{
  "dataset": "single English nouns, adjectives and verbs, spoken by a formant synthesiser in many voices",
  "drop_path": 0.05,
  "lr_schedule": "wsd_sqrt"
}
Rows from block 4 of a small audio frame classifier, named by matrix and row number. Rows with one number belong to one neuron. Each number is 128 + 24 x the weight over its row's rms, rounded and kept within 0 to 255. All counts start at 0. Numbers have three digits each.
After each neuron's rows are labels from the 100 clips, of 14976, where the neuron reaches its largest size: "lies over" is the class under the peak. Only what is clearly more common there than usual is listed. The data: single English nouns, adjectives and verbs, spoken by a formant synthesiser in many voices.
# gate: first MLP gate (model.blocks.4.ff1.gate.weight, 640x160), inputs 80-159
# fc1: first MLP up (model.blocks.4.ff1.fc1.weight, 640x160), inputs 80-159
# fc2: first MLP down (model.blocks.4.ff1.fc2.weight, 160x640, transposed), outputs 80-159

gate.622:115104159163138131149119107145155152146132130124124134128114137145143132131080056122134119170148142123097126055106169114104158131155174152143094126145125137095143143142143139110138096144138115134093172122114136115109140127134151112133141161
fc1.622:106108155162118130208162133147151121143124117113137130143142120125118124114085108128140079177150150098118123115152106121115165108173149110083122112171121099129190119151128140130128159112133111150095141195161143126129137115138149105140120182
fc2.622:090144124134142135190138115120107110122147107197109128148091145141167125121121098120155107161118187128128081075169183118153157091152112120097116139210125103121174113125133125118135146148098121103102137138128138110129124105084092115140133166
lies over: /f/

gate.278:112110108149122114158128079140118140109114145147136111116079148140168125124125116109103130126138166138180109122127118136071147148138124139110141144121126160139178092101123113145110133152118139127137121122061115090165136109086143100110119113
fc1.278:109113091135109117145141090123156107158118101123120136080104139127128149116175089144144110125123136149141157103139128135095132148108133142128144151097173148126132099140094127154117122170132164117086165101114155101123096109117112123111076117
fc2.278:079142147145139152098128144164146088124107146154084129094124147148130088142170153168172146111100108107147163110144135184094125145125102089121120083119186136118117124075131143157126133170144143098138142094108112128109092136116103103100103125
lies over: /ɹ/; /ʊ/

gate.221:084135108157093121122116110150110141145107153118120164097103153148114186155130126145089120174154147100149107123153112133089145139100104182124111126132150119099139102122135167139120103120123125137106166117108139113130126124148100144162098141
fc1.221:098141096164093115096101119155114153125121143144131147105097154148122173145132131132093117168155144119139109124158121124098122121096112177124103137129163110098143095134139165128130137145135131128132149121100126129108147097136089154155116148
fc2.221:090127126130081125076139116123124105165137137106176181095079167127120130130137148154119129166103126094144114077145123148140086124074116128146112114140171138124146113121141161117151107150173154138112112096105151119132063093137116098169117113
lies over: /ɹ/

gate.160:121186139096118102097101138091170129091128141143124085120125113162111146132176106120127118083135100185149119134107130152150098150125129081104168101110161117095124144127151107128116153198098117116117158104150137108152108160122090124116096156
fc1.160:144170132109135098095093158099141112088117120138140107121080087132112142138161105096138111072131125172156122132097138137158119167120121082123164117139165140121128148138137120130156165189114119110123151138182117101141089162118082138116106164
fc2.160:068129130129091137141108118144156137092122118164117139099102105148159115132115159103119115138140126171134115129125140131123106180096101094148210116121131095123136097173170133113103118139109056159127141117175136118131116145133075136124119122
lies over: /ʃ/; /tʃ/

gate.291:133092112102107129108102103099149126111158079129165147090145084146087142110132130101173109134132086150147108136125086111163135115132166113169065133122125134150130163144124082159142147147129158185130118140137125111141132139108086145127118089
fc1.291:133101127123153150147131142169173152109107103100153092113111127073142131160145104109158131142111145110125079069121097122115127128157104183133105122147137153135150169145118125128133105125131108138109117167150095087136126138121131128133152164
fc2.291:139103145120133143138097119134131144096140111099086159088144088114110141152141113151142169125114194093136150159123145141102123092108159109107129115069128173096093113109142074166138129153106117137132152131089121096135141177118176132175158083
lies over: silence

gate.561:107098128145137109145134066147143135125139153140134160106113105128137158123133089122071117139146168085108130095150147137096151164098089155160143117103183120119135115125117146177134136148113116116099168118077187131104143122130090138157110171
fc1.561:119133102149109115166099116147143136088151130117147152103091112138159151106152088134075141171158145111125110118135142182120153130131114167127149125119193151119135120116124159145107121121124141113091136127083140116093107083132071156149106137
fc2.561:095138135128109203109111098110166111156107139100117195128117146116139128127130122155133148171092098126144127080140161184090080131081116123149097116099185135138146135138159131128131089147136151130115124129115129136103109115119090089141135120
lies over: /ɹ/

gate.255:164117129134124146123116132105155153165144147126153126165137161135138121130153093134099110126105127089091112133121138156107129116112112120126187126127151123116127142124180123113158147133117130157102138100100124176141132118164121147140132156
fc1.255:132124132137132153125105146095147151152132150132149131172131172137132128133141101144107119125104133096093113142116142165108126115123124126105181131123154119116138145116177126119162136131120117154094142109093131175138135117161123152132122155
fc2.255:168135132102124188092140170068159135113096122127160109156097128163120099156153095109104123116119152142168100112139126108125114081119131138110164105125145138122205122108181160130136114125148099138082160174119137140169106153126116130141120132
lies over: /h/

gate.322:128102145138118150053119122158132151150148110161138070192126099112155155118153118130119137107147147121133121106145148139139103139117169166116134141138136106130135149120079158140117103134153109108156138131145114135128137106133130135116181143
fc1.322:126086137152123145044131117134120164170149119131119067168128128113143158121159127113124136138145153121135117131140150151114093146126169162119136131138130126124162159130071147138117073128133118110147119131138100111141134105129135119125167159
fc2.322:088108137134157115119126091097139179109145109130114150164137147117124145118133162159133120116085118126129118127130130129119080144085135150134133123158141121120137133139104113150122129122132100127160129161114166152150183120132111124136154093
lies over: /i/

gate.526:123129143134103129130160126145155106117141098129114122136117129123142186088130111119123123134124154119154108089102120130106120087169153107179174131126147130119125149102099127124122128111152105121138125207144091124150135155130096113195139172
fc1.526:159139113126137125129133116151166129112129080108113122105115135105143161068116142116113145115108167115131100105106132133118126113152133098165161153116169113101137155114084120117141125171153105146108149170119125117161165147129139096182133196
fc2.526:122144107151131103186116121127144110126141155130116096121123135117186112137157132134153112124116158064153111136138118129108147083126124113129176146125101125114095127130110132094118152130190170134122136088162135160114162117111154140199148152
lies over: /æ/

gate.422:129118108093133107147113150102119130100124155094139175145145120128135130135127095127123132112121123118180108095122122127115133110133150100058088108168123159156109154125091157123128107133131135166087153095155126184107179148127121141126137093
fc1.422:126082115111142131126156126120095136151115133123188146129103136143138150115120159123153108152097110094149132149113156138148132131152130116112119104118100127160088132131179171173135115140127105155107151099133090158084148150095130138106125094
fc2.422:103129097142153101127148109124153133129129125129134152155118064110130158095147094106182147144091161073132110120112124129109147102176153065118089117129115125125119135084139138132111115126153133126150157112137110119142143165088117121153182149
lies over: /ɛ/

gate.143:177080158126123137115110142142087145122137147092118120144137124144129118110130166080124140172141093118120133126156124101096147111153120125155128119157105121145098085139069113170122174136099133128149120154124140091186105158099087164094121163
fc1.143:093136108128163126150135142115134131159123143177139158114142161089165119126143091156164125111104131119132143113087128156162105157115125141143153167094105133092131123116179167101101125115160115104126112122136124175103156099181139074160123099
fc2.143:123145088122129154125151095093125112131127106130148134104122133093123152112178109143109139149125139143121157072150124156093144102085143107153165173136117126117158173134131114113091109129143101140115091108148121141128124129157116150079143098
lies over: silence

gate.254:096165160161121124140113121136179128126125158138141100127106145148118119158132115087144107094145150101114069096143135088131109141125150110128122141138126105108147130157157148136166141135127119074077113136172128113137194099147113104125132131
fc1.254:160111104117126119112139119109081125122127128087122131123168125119114138115117146181123152151128087139134165158120144174145113102098117131133141116111129139136104119087089114138109124120112142162156133135110138142118089154112143146113118125
fc2.254:167123130128108139109109124135090134146137123087158162143189115116138157126119120131117094088115069151126153160150137150132134136108160111121139157085169115115112123101117122148101110094149130148120101137135115120080100143127211142139090130
lies over: /f/; /θ/

gate.250:101129112074120135083153119110190156116105131110124144107144094129143135147148186103103135116174141126155144125118148157120152145112103049096165139127122151111123100144133146113131113154120057132141133146135123119152105156109123156092092118
fc1.250:091135106079110155084139123124148151132106128121112154117135090141166134140149177115109148104172149101179138110117136174113133140120121056098179125096122163123142103151115124130132129169135074122127141163133139138138098159144112123077114134
fc2.250:094073097106117144100136091108147138123125089080170182091103082106161118120126141124170120113106143145130111146117161140133129143143138078116201129155117134110138114148118154122107134149140122113109159169192134135126119121116110143147103147
lies over: /ʃ/; /tʃ/

gate.130:114094173122137159073142100096130140137124128119118108090157140143118116163093124104125106164123143104143101158158132127112200173141125150119096113127155115159102104108130140113157122113102113121088146110088126165127114094149178117106135089
fc1.130:128076177131131162076120099111128148138127110110116110107139156129123116179103132090118106171105164105148082153136143115124194153146126148104088111113156120146108139118137116129145127117095113091093139094075131149121115111138184124101123097
fc2.130:125117122127133074126148147127118123116130160111129123095157150167124117155105119119135112140122122083126151115133145129126174103144135141112102139142138118139128131141111173074166178111138113146148190090098091161149158082123151098104074086
lies over: /ɹ/

gate.2:166106099130118126073101118110139169156183114146130107129108170137155082119161117124130131093108126117117143123059145151098121136157145101132135162125154112112079142127150109165152095173142133105147145143100134153143116143129130130168130139
fc1.2:150087116136124115076106141100156176145172130138119107134133181132154107114160123131155120089116128101102127131056152151101116133167127119128137141112158111119107124109164111158149094164145111106138140143105127153153116143123120128173107136
fc2.2:155142137112159128082126140137160111077114119127169117141094084132138114120131119092107101133093149128133083111137131124115127121136155134100159118116134120103180100106176106131112085114159107169126145148141140150133117141090151143160122170
lies over: /æ/

gate.400:105173140145130115125129124146144178126121123087132110146191137131141154077166118138094115122131136143150097129162143087125165160150144130152113113160109179110115143179107160105088115118167131150112124126130124118163151094134130114119122108
fc1.400:146091103120129135142125138123116090150123140165131138088072129115112107176087140106158147143122120109096154120091119165127094093098106126101140153109140078152122110064158091151173153128102118121140150136143125134118111141141122164111135154
fc2.400:153114158121113146148122169123136106142082149157142113094151123105083149130101123090101147141137119099124101138095130144148169124146151081147176115071129098160131091150130100108123149177110137093163112122153146126065128139130155163129111152
lies over: /i/

gate.77:132090125130130150133116123105128156145115112144119110130121114119104135197135100128116101100149105123135141143138124109136169099156140120143156123110126121153111121141113164161130131125107091062137113112154198151166101121123079147095099128
fc1.77:151090117134130110125112113100081148138119104126104112146143131127131142199124082137134116112152093122124145132135136075104179122179151127169155111127117111140133101162108146146126138135110117090128107105147180156169088131119108135083101136
fc2.77:145148141120095118151102113091150144088138129168128110141132142127125136106137127141112142133127110144129088151147164095152132114147168104126170138104125095155109129125130139136153127148118114129123135086131130121124118167126111148144148117
lies over: /h/; /k/

gate.364:084145103113102141105146130111126113137113141143134169134166136166123155128142138140099137111136140112160152105083155186122102126134140178094148158184108105121127103147143149106078105147128160109133113110136154119119128146126167095125118150
fc1.364:075123139126138158158114155127097115131113125117111156141137138207159139098136105090124164174076139150152139110086106137107117132124112160122154147151142118108130104121150106131112120109142101112144086098138101098141147149134137128185114127
fc2.364:117110189105100087174137130118108081113152149128074081134136140104121147140102125084113179108144097146105128127164148074124136100116145130111093160146198160137131142158112101078142098133128106123127151149076132119149093154156111118131136102
lies over: /b/

gate.110:107111120198141108157149069126125124101164117097150150098059145120120174168182108119118118139154115121115103135154152158089105142121104161113073125089147139109103116135129134122100154120121160130089164093092131106108111125150093144156128116
fc1.110:173131147119118119127094158077140116157145149151144119155158087133107088099109132139093155055141128185120140109093188152161121129148157089154170140127100131125113149117163069151113134126123144153151121114142102138122130159111125146144134111
fc2.110:186138099113088126161134127088148138101138097184138117163141112141115118186123131098098134077126125199092111128129126116159129098172168146118148142095105093146145139121128096151106142143130118086099125127138125157150138153130120142124168138
lies over: /ɹ/

gate.204:145117104119140132160165119127126143121117111111144094173126128155129152106120132094136118121142102123157114127117131124095128164120119142147149140118113134129070111112135092083102113166112123129098113131133175115141143134122105119129118137
fc1.204:104135148156123138087070133135138113148150149126121144093137124096138108138130126146105121142130137133095123147151116122168125089129134106123092113135140139123175133130113171183147159103137123130140141127134103165075132125130133136106135135
fc2.204:157111139092144118136153132164133135136125163136137125124136097101138119171138118180093124138095185103116099104134140140204153128114111114115069162092120154114137175132118172174166119144109127137109154110133120113119113122127132120147150134
lies over: /f/

gate.551:104091150159134147124110094114108096116106172142098136146150137116098146155144154105118139149138126105107108150178106106147135121146095117113072113113096087178175146120113168099139108119100078124119133140129143116160100121160165112111129094
fc1.551:153168089105111115118137175143121163141134112121137131131118089145167098118094122158148141119109131159147155117111150158115135132121162177124159131155107161092102096114133128143130157140152183130151112108145120120084141122082079154160132146
fc2.551:140157125092152167130100093117197151134142100125112115128144130138168096122141108125125126130099113073073137145170133113099115142141126098140180104142113158137143137109129097168083127162205130121112088115129130101113109152128094134139152115
lies over: /ɹ/

gate.91:117171113135100126134178108125125135105138136137126123116180166080126120114162131127106136110123149106132121088101107128153148112141081148138119121135163137086145121110111129093129144156136125141181134096099153151164072113143165076140130074
fc1.91:146080133112152112129120148141118133140127116121129138147083107179156143131092147142146129147132115132141105163153141107105129144107184121110133114139111111158109147141155117154127128113110130097077093151167089118073164137109097173108125165
fc2.91:148103148146138075141109113126163159136173131125096142149158102170127153140097080124140151168081165141090131152117165115094132141108136104122140102136092114157107156129117136117143093127154156124089097122137145128162113185148054140130120143
lies over: /aɪ/; /aʊ/

gate.408:113121132103117109104101133116173127129129118144096113129117121184114137119131144109136153125098133128164083132145135090107121154115132132166111156116074171184110107156143149134113132149104134099134138131127121132158152155119119106113164143
fc1.408:137143117141148134151147134144089133119108133119145144147127147066145133136125096141108090133137120132078178111116128192137136120145121123084135103139164103088143144106127097122124127116146117160109108105120130144098109117120140158144097109
fc2.408:129110123148130159162127125121134114133142105135159150120133100084151153131124092092095138102158081123126093156102131159140111121128107138124141166146161080088162119122124146159073129123118134141119129072153169099061091146141165104118129118
lies over: /f/

gate.474:130153165122173138099109123100123164122122093077100124141140144102149137133158120069104154098163139173093089117132137111138112123117105107161124125141150149152126173146099131104163119137160111138115088111147134137158137119122126119099131157
fc1.474:119153162132167137088118160098141161125123091088094136157134122103144146143141129068090173100153131162094093127129131101128109115127104107159128143126162149132121159135121141091143106145158105130112080102134138136163128121119124130102129147
fc2.474:081136126121152121097158121100145165108197125138112119146156123129145156121117169126085124106152086169106114149144122104173102149115129117116120092140118166140123135118112105130104133150133084138139122127111150090178097123148092163121110138
lies over: /i/

gate.382:127130104091159159073109101144154128161089128193107125128150152117132107137119095122118129097123132101126140124149161130108100088160146147136096123154123108080126131144094157141136122146083127087140122142155155118077141089133148131137145160
fc1.382:126123086138131177103138159133136132149106133169133110112162159124129134076143136101127100095125132111146135129149135135128104093141138116127140098174119111119130101149062153169088114148121135119137125165139143129112146130140141120083147129
fc2.382:122163112103114147091099135127145184166087176138133125081133105141109141108117095114163142153098141093156143126095102151149105111141095108119115122122102135086085159127102125151168144137106133106127140147173113144129128071111147102113124135
lies over: /b/

gate.222:158129161152101109101092145146140137169116137123122104131164117163122126142137134125125106152134170142170127124132100163115169134167155149132111107094090130154110147123132144121128151105101149139127107121115096150136126115123136159128115096
fc1.222:147127149134090107101114120121127143169133133138151120125126109157130162163157150128106118172114141111176142135173105142116165117198122154133137089120087141176108116126144129133128135109139150081122144120104111135104159151121126135111144115
fc2.222:159131140118155087141109153115133144154120145134112144094113138153084129149117135118156119131135142125102130111088116110147124112174125173105093114129078143102155096124112112144126118074124138157124108156101129109128130093160162164152130141
lies over: /n/

gate.263:135091155152152141159129093140123126160182134134145141124139107137102116144147115070126117119115148154102119119095122136123124136137112110122124131120119121121111142122198106130132145136110092152108171090112150133153135140144140112124104182
fc1.263:141102139163152159144136119122119126147162139125145148127150106127104117160152123082117115116120121154091126129110113125107131142131108115124112137120109133124114151125195112142136155137119105140091159103110133129148139143139147108114087186
fc2.263:176137106101120168117176160074143116100104083133175126156110120113102121144128122137135146122127143133129112124156095102113129126131142128144133121074126126144190106097181085104138126122131090139142168145093144155181117131124111134138125140
lies over: /h/

gate.212:130094100107144156119155112105131125106132160078120127120135106115141154137121184113109124103171149087152123111109151145106114128114091082119169111097164118112111125172127167141161154137106074142130129147113182159120127121137154125129097160
fc1.212:134177131171130130144111141116085144140132143124130095181175217085071145135089143137132105121093093125120106136140117106141129138154140174172082140130145104126143161103131129102111122105118118137152119084109115078114154109136156100108167103
fc2.212:130152161162105135160113121126089123150161171139144070176144170130104129093147106152125133096149087139139124142122076077120132111131109161158082143111117108117104132091149131122153119110148102134176090114090108146105144138141138108107166153
lies over: /ʃ/

gate.504:120130099100150088103163117084132148092145180109118119116076146135146127163150127159154106124097153133099163129136144125106141138139146135159134115105120147112143118135122128121100104130107113142118084128161124117134146085128138208189109128
fc1.504:141127142130079090153111176142121168147142146126172131132107118126130119123106117100122163119150080150134093126109115102084152138099102112069088127121155080131166085092112101120109125171146128169103133111147128150128122166089099099131139090
fc2.504:113138099109150140135094103095091130138100118124125145157143123096121163132113160139138078152140151164147153069107135104102147166134109157136085094152144166090155147123192117121139077111138153098131112108130139155130093164107135117157120090
lies over: /ɹ/

gate.228:097107108119113147109118128122181149113151125115123128084110123096133135081174143053112131121150132176155118142144160159148110170142085131089177105114136134147113133110137150165166133174103102103130114115148113128151050125145154110093109145
fc1.228:110118107133118152103121113101162112131120132118125163099134091114129128120158139066093117125168146189147129104137139135153133177109136092094164154115143164125129151117131152143104119166105090109162124129176098132138078166116138136053113159
fc2.228:091077081128116127123156125109166124140136131107099137112116080116128126127137137080148152116127164158124133157123164141145125189128119094082135137124154146094147115176114148106154117153129064120125145127150107116146071110144124129123109123
lies over: /ʃ/; /tʃ/

gate.427:108152145160105167117129119121137129162175078110109111158108144162157145125158141141120132125094096138122093145161153117127116131102121132145142147105146075111117085151125167140105135116146147141123114138158090095119164174161133118078131130
fc1.427:143108161098167112123136110138139110110073174154126165118155146119104115147111150105159139124147133131128127150070124123142084126130130109097126124154111146117160176110107093101087146135103047133143132098129146120117144111138129150146117108
fc2.427:138155120144119143124173137122130087113135157145106136090098138102105138163138125127168167116180140145104154174134122086138154101107125117130124130101099136108107141092140091157110163161124097085106143152089169158164121105105160107150121159
lies over: /i/

gate.487:146132141116128169097118131145150143113138140157096172085099156129127139137132154107147122180142127103150091100141107093163142138109123168161126123145104156142118125146165172113173126131124134070096155109140110154090121086138103072123094134
fc1.487:173099121109123120170140165128118118123152145097139150159124110132135086114145176173135159139119068148124123168112141188188141116144131121132129117143135093122103119106107112133118131126131096137116121138107138112104111157136125115141108100
fc2.487:152142087105118119121135158156149138140149144117133121152163075102155092092152081108160135079126089130145126126122132138143127150145110132088113160149181103127132116156121118132113142113124104128146155109120146183099071174107197098095146139
lies over: /f/; /v/

gate.496:101106139118125149108114123110162128122150110113143137083138080133151121132149100148115132127184170085134158113105133144131096143126104119085196113091120162112146098124090124157173100150081121165108150172145169192123109137131134135100132167
fc1.496:121077119111129110117121160139133124122147138112118116092109038135175140078160136106124138117128153134129135133104161165100104127095120119130162145102129183109116110148132164148172129124140082125158129191136159171128115129115093118149077143
fc2.496:132131057112104158112148108126139118129088126095126152109133105092150133170144151113148128111121130145078073125129169145116128131149124119127162112117136153141139092172096107109116144151135118118102133162173112127151093121114100119140109142
lies over: /ʃ/; /tʃ/

gate.81:113116115107131130088116130131146126141139117123145124101115091128106138127105169098127104138152102117149121104125110167132147208150096170128123092215103157156096112143128100110100101132106096120082138098101110151128124157132153084154134183
fc1.81:108125116082137116103136117140144121128127121136125128091127076133122154127119174108121125129146102131143140094088123134104183186151092168115127082234097142152129100134121102126129104121106115119098154102093126170133115169140164107167127171
fc2.81:123115150109121175129139157085090102150118137142106118116128103152159112149123139161135154117123115151162161139152088104113134171153188143085145122156103096159142117118149098133075101111135147119100167135154154170118144126156125165153125131
lies over: silence

gate.47:083143139130107140146112138140131175111114137126150097124140085128093122116126137112092168062137123107162096108130124135093161165125136137129114130164130122170111108111142118118138101128162113113128154111098112164118153166122145098137118147
fc1.47:094131115120174162102152115125156160118138133153134141131130094151141119098067157134078147108145160125091137130120133153113170155139093133112132151184097102111143105088153105147131068093131096104105138157148118166103147111126111125132127176
fc2.47:140133138103154143108154126133127128139143114156124114150091103110181134111107107167157170160138120121139141159100129135118110113145122117117125115163105091143130107126161105113113076162138124115106140132129144155112122086133085147110185126
lies over: silence

gate.306:138114117142165137132165122153157106114146104120137115124139187141124132127134131112120105127055140076110116110115075139136148135138148108148149136119098102117123101127116088160119100164169148107127134147113118164159113150121159113127162135
fc1.306:128109110136157137125132139156165116098152122122120125109119178131137111135144138107092099142081127094125111123128102131129114147132130125139154143093096101104121141135136100154126087168153133115140148125109106149147136156114146105132182113
fc2.306:123122135152149121112070135172122086133167112131135065112108113163155121132158139129147115109118149133136126100098099167139161118138135114131126151120112127112132144153115066095137143154155137115161146146084115112107168143123202097098102131
lies over: /æ/

gate.495:151140146101147163114087102134133181131130125149115120115124163123173102160122142126123132120157125084128140111119146118126133111141109115139173119108128100129150139090163149151113151149128134118113170103149166071130107172134133108078166164
fc1.495:135162134149134151132142152140116142141163152135140138122135136172087107147148128103139145067097114146171098144168119134145146108145125145102096107159097142105145121117094113097150119115106128163134086162125067177098151106113134148121153120
fc2.495:124115096177149122143134108137085164146105152139167186141172111111086152136117151125123130087130125170112151139153069118184158130164115128168111093136107128127101139101091134138160159181118146100151083120137111154163106098123085103127119154
lies over: /aɪ/

gate.80:090145146115114136126118119106180139129133141135124097122099129172122117124121110094144148115125134112135067102134153074107121164100142142132136118151116137165121110162168151143150126135120109087097121150151124096182147096149086072154134152
fc1.80:094139143119115139112111095129183138130117144135110101101105132172125126104118126086156134109110128123135066104137142085123128165116148128121131112158125139152131112163150159140153118150120129088103134132135119112174144101140104083150157134
fc2.80:112147130120095085126131113115130119131116124142113116124113120179137101150133144154143137125123148114123124098142162104080108140130104131141106084134094164150109140133147127092152136140134127101145155170133110129170155120116056117127157137
lies over: /f/

gate.516:147126106132155151160088105132111109079149150115127170108114136119151147131154083094135139113120109127141096090082117092144144159149114095143095145130112150102156162132150129118137153126129121161113109138172111139093169159111096125115136100
fc1.516:135136109168151147167109099135111115068120132114134163124089152109157150137135093095136120110116126132150090095096120081140157145158098101138100139132118156107146159127144123120139161134128114143102116111163086150102186165101115149118132119
fc2.516:117148143148156110168110100116120132105136131079127166100130090119120116141117065131149115127094132149082087112105109103134143128154135096109095173111096143161138160122168092158126132123112140133125197149138138130115115131092126095142192135
lies over: /ɛ/

gate.486:151100145193149077086115093119120083134130133114149126122131086153152151149133109123151145117112116097142113137140137113156120147139130117145102169089160101167120146092144144116170139126142104087122154111137135129159158158115177123125148162
fc1.486:141089142189140122085105064113120092116116133114120120098101109149131138173130124111135161118130124092144118140134137126159109126144132116141124172103145093170121124084151139110176144130135112088135137120150155088138160165110150105123137159
fc2.486:149127125117139124070137141107156083159120129187132098093155141128131118135132134126160154141151145088136141120088150063140170128085131141123130147105149118160132161105152105139132136133094094147122164089129144103132109086117160098152106108
lies over: /æ/

gate.378:139107109140141148122152137116121177163116122122160112120136128109114132141100162147097146099124126116122148130160144124136110157158132109104138150148095068101145160125093126086165154146122187127126118169117165140142141143099122148117123132
fc1.378:134122102147138162148163143100140154170130110123137117129130133118113129139089127127111139115129142118106152130138141116129103137136134111107135156142069068099138125143107118101128144148142186130129151176136174146126129152117158125094123145
fc2.378:168135111108156166101145142136177172149127135146163104100114141161096141114163144108104145124200134113139112104105128134152126117167122107146150085147119058093143175098140116126137127097095127129147137124145117092113147084076109117119121117
lies over: /b/

gate.475:134072139098114119119135140135188141135131124103120156115146090083168140129139144106151144121140164120140142130081142187086117156089076076097169098117135139149147100178119130146126116158136092133145144157132141150141109129105090126134088144
fc1.475:123151127158147121144125123112078100130112133144130114158119170148073144145150125140140098126120078138110098139162136091150133124152138176141077156170098106121134163102118124097118160101127163126133103120126105106111169125113153126102135096
fc2.475:125174153145131108169132170141087117126142117158136083160138138141079133115137097126101113140130117133158161130150043115113121136112111139159081128123152108119114151084157139163152143120118130135149077095084146126111168138155145101112149157
lies over: /ʃ/; /tʃ/

gate.333:162155115115131115090101104115138169169108149108123133164137144142138107139139125147119139134103117091146146120141165164088134116127119104112156119102113124153126155118100132114135175161111115118106088125179118112109153126130148130119100155
fc1.333:120145117142163128096113157117131137145103145116159130135151138144125113161140132191131146088128112124164137133124169157088138117133126102113170098129100135125116142124089124103105121147082151100158119168150113127127120144108192135083115128
fc2.333:164145094112154178108094143117162148176137141130145189128124113148118110122121129144113112169129115105123136123078121138187110145174156085105129093119106122142124159113129109108152142126088166114141142136159106139160118103094112137115129115
lies over: /b/

gate.508:116123138139174070161122105146152114083149117122148099106081129130139155120107103112105133117115133127143153093083119150144123120132117155157125137130139088147118134152164141141099091152174120166092114115121129110123160124120156065158133151
fc1.508:132127105152126104134107125157176110124186104143153075129129162141140076094113141137135122131113119132168095110089153162098102107156140130138128103134083088133130145095167121154104111136164126132125136130109096117169121168102125112171136146
fc2.508:166095105151145120084131131159179065087143125124122095134114092169149106144179154136124122102090112105150135123104101119096139128123167119130112111096115102111143125129141078134162090134145124132144141164122118140116138166120167144143097170
lies over: /æ/

gate.497:141129112116148141124100102098137157110163129111124099149165128083127134145076129130122098112136129157132151167082158114090149130160109113132174125119112190100119141144166133136111129154123100097118166109126160121169136134117117090132085158
fc1.497:116130151124120106116178188141117123141088145144118145123106104163123117104138136111162134126127113097129118094154116150156127112085152151159098160122126090137146120092076138113136124115122161141149111118131095121098103119146125177104162118
fc2.497:094085141153136139123137090141125139149122160130120121100135139103120145128124159107122094110126112093145160103107144170139150117125091129157066119167135138088116119117090132103133131164087129127139136128122127124117140112167165112119140098
lies over: /h/; /k/

gate.18:144104120174136135123127116163099124131076124131140157119096113156129156138139133140137090132089141122171069115147134125073152085123159147147066125143089109119111157125113157145093148124122097146148157154122123100082162112117127173104104121
fc1.18:103153142115140137096128135096141137131178129135113122133169129110138118121131102129113148119160132130085195147106120126163085166102080127134201130094168147120130093104139094112161095136141158091104083121143137152152097121138126104143158130
fc2.18:120125136113083140126124156138142117167116150109127096139123134164099129132155127168068119102138092118164150142127122137099089147075123114118201159102161088132132146172159130125131114132144128141161146111121120186139126152125152131095111129
lies over: /n/